{
  "cond_dim": 192,
  "norm": "groupnorm",
  "weight_standardization": true,
  "widths": [64, 64, 128],
  "blocks_per_level": 1,
  "init": "xavier_uniform",
  "residual_init": "none",
  "nesterov": false,
  "orthogonalizer": "newton_schulz_5",
  "adamw_lr_other_params": 0.0024,
  "batch_size": 256,
  "lr_schedule": "cosine_restarts",
  "warmup_steps": 580,
  "adamw_weight_decay_other_params": 0.05
}
Rows from block 2 of a small spectrogram diffusion model, named by matrix and row number. Rows with one number belong to one channel. Each number is 128 + 24 x the weight over its row's rms, rounded and kept within 0 to 255. All counts start at 0.
Before each channel's rows are labels from the 100 clips, of 14848 (inputs lightly noised), where the channel reaches its highest value: "responds to" is what is common among them; "peak in band" is the frequency band that holds the peak. Only what is clearly more common there than usual is listed. The data: simulated modem signals in the audio band.
# convs0: first 3x3 conv (model.mid.0.convs.0.weight, 128x128x3x3, standardized in use, each kernel summed), inputs 0-127
# convs1: second 3x3 conv (model.mid.0.convs.1.weight, 128x128x3x3, standardized in use, transposed, each kernel summed), outputs 0-127

responds to: burst; carrier: 1.5 to 2.5 kHz
peak in band: 2000 to 4000 Hz; 1000 to 2000 Hz
convs0.120 [114 117 135 101 131 131 136 150 127 141 114 138 128  99 121 129 126 100 150  84 144 109 137 151 150 122 112 127 131 133  83 131 158  89 106  94  92 133  99  74 100 131  90 166 141 137 123 110 152 104 110 108 115 163 129 141 160 154 124 135 166 132 127 120 101 109 129 114 195 159 170 156 120 144 119 162 143 204 185 141 125 148 152 125 121 128 129 136 152 101 141 137 129 143 170 131 150 115 139 110  82  84 103 120  87  98 158 134 164  86 111 144 101 149 109 110 146 125 118  98 148 138 113 148 100 143 124 125]
convs1.120 [131 139 107 129 149 139 131  98 162 148 135 136 112 124 135 141 116 136 125 136 125 150 113  89 110 158  88 123 193 165 150 151 130 151 128 174 121  94 152 153  81 127 154 154 112 130 101 118 116 102  82  92 120 117 123 137  87 136 167 104 127 131 113 117 125 131 134 111 118 102  99 113 133 161 135 117 126 121 113 176 150 137 143 103 151 165 155 173 125 125 169 111 169 145 101  99 127 167 148 117 149 126 119 137 145 116 142 166 100 133 130 155 133 168  75 155 127 179 162 100 108 133  85 124 106  90 160 106]

responds to: burst
peak in band: 2000 to 4000 Hz
convs0.106 [122 105 124  99 120 146 160 112  78 156 117 142 178 135 104 167 157 106 167 123 138 139  80 124 126 114 155 123 137 118 125 110 117 141  89 115 129 123 114  97 146 106  90 141 115 104 168 107 139 157  66 122 147 177 161 133  99 145 129 105 149 120 158 120 139 143 109 196 158 128  83  71  90 105 151 145 132 149 159  91 140 121 126 107  92 101 132 154 127 109 143 139 104 129 145 127 136 141 115 130 119 113 153 138 127 173 114 133 105 158 126 148 154 152  70 148 125 102 135 146 115 129 149 145 109 153 127 121]
convs1.106 [140 148  98 178 151 119 101  94 128 128 106 148 122 143 154 144 123 128 124 110 124 124 141 156 110 127 125 149 117 142  94 127 114 144 157 143 162 133 140 148 122 116 143 121 132 119 141  98 112 110 105 150 162 150 107  91 137 204 159 154  72 110  73 131 169 124 123 163 140 122 112 128 106 146 122 147 132 104 116 111 127 128 149 107 138 196 105 132  92 106 142 149  96 128 159 115 179 164 146 145 156 152 163 129 101 140 119 157 161 117 136 119  98 124  98 103 169  88 140  97 138 119 139  86 118  86 111 123]

responds to: burst; FM speech; frequency hopping
peak in band: 2000 to 4000 Hz
convs0.19 [136 126 146 151 124 126 123 121 163 140 132  92 129 118 132  95 191 137 143  99 136 110 100  89 119 121 147 136 107 157  91 119 129 105  98 133 119 113 130  92 184 120 137 130 121  97 113 146  76 106 119 154 153 116 118  81 107 114 156 123 103 138 133 131 124 172 162 160 137  88 153 103 142 124 161 136 156 167 158 145 100 140 162 118 130 136 116 134  81 125  96 176 181 136 101 117 116 131 111 114 107 128 124 129 135 177 157 148 122 115  69 128 108 127 109 174 161 144 121 154 168 102 112 119 122 132 131 100]
convs1.19 [143  86  94  87  78 133 149 129 114 136 140 131 131 145 155 137 124 143 114 124 161 122 145 141 121 108 120 146 160 124 140 100 169 169 150 110 127 123 119 125 135 128 106 100 153 146 191  70 133 135 135 145  96 118 104 122 113  91 146 128 129 117 107 101  95 141 110 132 140  95  86  75 154 108 139 128 139  78 133  78  97 123  92 109 104 152 117 115 160 118 103 187 165 115 117 127 134 136 118 116 131 120 128 102 182 146 111 154  81 138 129 117 163 178 122  91 118 127 146 125 148 121  90 114 125 126 114 116]

responds to: carrier: 4.5 to 5.5 kHz
peak in band: 4000 to 8000 Hz
convs0.92 [128 146 128 121 122 158 105 134 127 124 133 150 114 122 156 142 151 118 115 122 133 108 112  88 105 127 147  98 143 128  88  99 136 107 174 159 155 103 165 110 145 147 137 126  93 140 128 118 159 127  24 115 116 145 110 130 120 108 155 136 138 110 125 175 129 121  98 100 148 152 135 148 105 132 163 191 151 145 149 119  95  99 100 159 159 118 128 123  78 120 128 142 124 119 150  69 117  95 112 134 162 101 177 120 118 135 144 165 141 137 141 107 139 101 138  97 115 134 134 136 105 138 129 159 177 130 113 113]
convs1.92 [152 116 158  98 134 109 114 154 130 158 176 142 147 118 158 116  89 112 163 165 170 142 114 123 150 147  91 115 127 106 171 101 116 165 147 133 102 133 111 119 120  80 122  85 180 129 127 136 111 129 145 102 153 145 157 116 115 127 107 203 162 156 206 118 135 128 124 150 122 139 108 140 138 134 134 157 166 130 153 133 158 116 146 137 134 133 115 114 137 145 156 125 117 101 151 106 118 139 150 130  95  87 110 108 124 148 136 126 122 194 152 146  96 122 155 114 125 141 149 142 147 148 155 125 136 145 160 153]

responds to: carrier: 4.5 to 5.5 kHz
peak in band: 4000 to 8000 Hz
convs0.52 [124 142 128 149 106 112 109  97 142 113 128 130 113 135 121 124 141 136 138 124 137 157 129  90 126 112  82 143 122 148 148 127 144  47 141 133  98 145 115 138 100 101 132 164 143 161 127  85 122 165 120 142 217  92 107 122 138 132 136 142 118 142 122 117 124 109 142 133 113 137 115 135 145 140 126 153 130 172 145 126 143 118 141  96 129 117 152 155  70 142 144  97 160 160 156  97 132  88 118 124 130 103 158 127 120 166 142 134 118 193 108 101 156 116 124 172 109  93  96 122 114  91 108  96 177 132 115 139]
convs1.52 [108 123 114 125 115 113 127 142  96 135 111 122  96 132 125 123 116  98  89 140 137 170  80 142 108 110 174 128 137  82 116 140 123 218 126 148 123 131 102 181 125 115 141 152 111  86 102 147 116  84 115 117  75 121 159 115 108 156 118 117 151 122 129 122 100 124 112 134 114 125 115 116 120 164 174 146 111 131 119 146 115  99  94 124 140 126 110 130 154 139 100 150 138 152 148 120 145 162 134 190 116 139 186  75 140 118 109 105 121 102 140 157 129 156 158 120 157 115 131 145 120 120 125 151  95 171 119 127]

responds to: burst; carrier: 4.5 to 5.5 kHz
peak in band: 2000 to 4000 Hz
convs0.85 [170 111 136 157 134 138 132 131 137 141 180 123 133 152 130 132  80  94 111  74 125  86 104 130 144  99 143 132 129 168 190 127 149 171 127 135 150  97 128 160  90  90  99  84 124 136  94 114 126 121 119  86 124 105 118 124 126 124 115 100 119 140 124 126 102  96 146 124 123 133 140 115 108 138 170 153  85 176 123  96 121 133 119 140 152 103 111 145 122  58  89 135 120 117 123 105 117 162 172 146  98 120 104 154 131 139 129 147 164 129 135 139 130 145  84 148 154 152 161 144 135 149 128 146 137 132 163 153]
convs1.85 [103 137 111 122 135 136 124 127 163 138 121 111 140 130 141 139 134 124 131 122  78  91 140 126  92 112 110 157 119 122 141 149 119 121 125 129 128 129 111 147 118 170 154 136 132 106 142  62 135 146 147 144 119 126 134 141 145 107 122 112 101  62 132 137 135 142 147 121 126 131 111 104  76 122 109 122 131  71 121 130 131 119 137 128  66 148 144  94 134 124  89 213 143  97 203 123 147  55 125 101 118 126 139 154 127 122 157 126  57 147 130 141 137 110 110 133 119 153 141 120 101 145 115 149 126 128 111 115]

responds to: burst; frequency hopping
peak in band: 2000 to 4000 Hz
convs0.70 [127 125 130 142 133 155 126 130 138 145 116 116 116 165 125 103 175 106 156  83 102 112 101  77 123 123 106 117 125 153 144 100  98 131 123 146 112 128 123  73 131 154 123 123 141 135 134  92 149 131 122 147 175 159 116 103 112 110 137 126  95 157 125 128 157  55 187 154 172  88 124 138 117  83 158 133 120 138 111 136 154 120 160 127 168 153 132 121 102 133 132 171 186 122 122 100 116 124 129 132 132 128 156 153 107 192 122 119 129 132  82 126 120 138  71 122 134 142 126 141  93  96 145 138 127 127 118 140]
convs1.70 [129 114 171 113 121 147 146  63 153 133 170 168 121 140 140 103 168 170 108 141 172 151 157 156 123 114 142 106 123 125  86 142 197  99 139 122 174 168 129 157 100 114  88 115 129 117 164 126 113 146 108 163 106 141 126 118 143 165 101 171 130 151 155 154  91 122 111 135 124 147 134 128 130 110 130 162 160 107 126 121 114 100 119  98 139 186 144  98  95 115 146 154 109 149 107 123 132  97 124 135 165 129  84 128 137 149 116 150 111 158 140 169 128 139 134  99 118 131 137 102 105 126 123 136 149 120 145 139]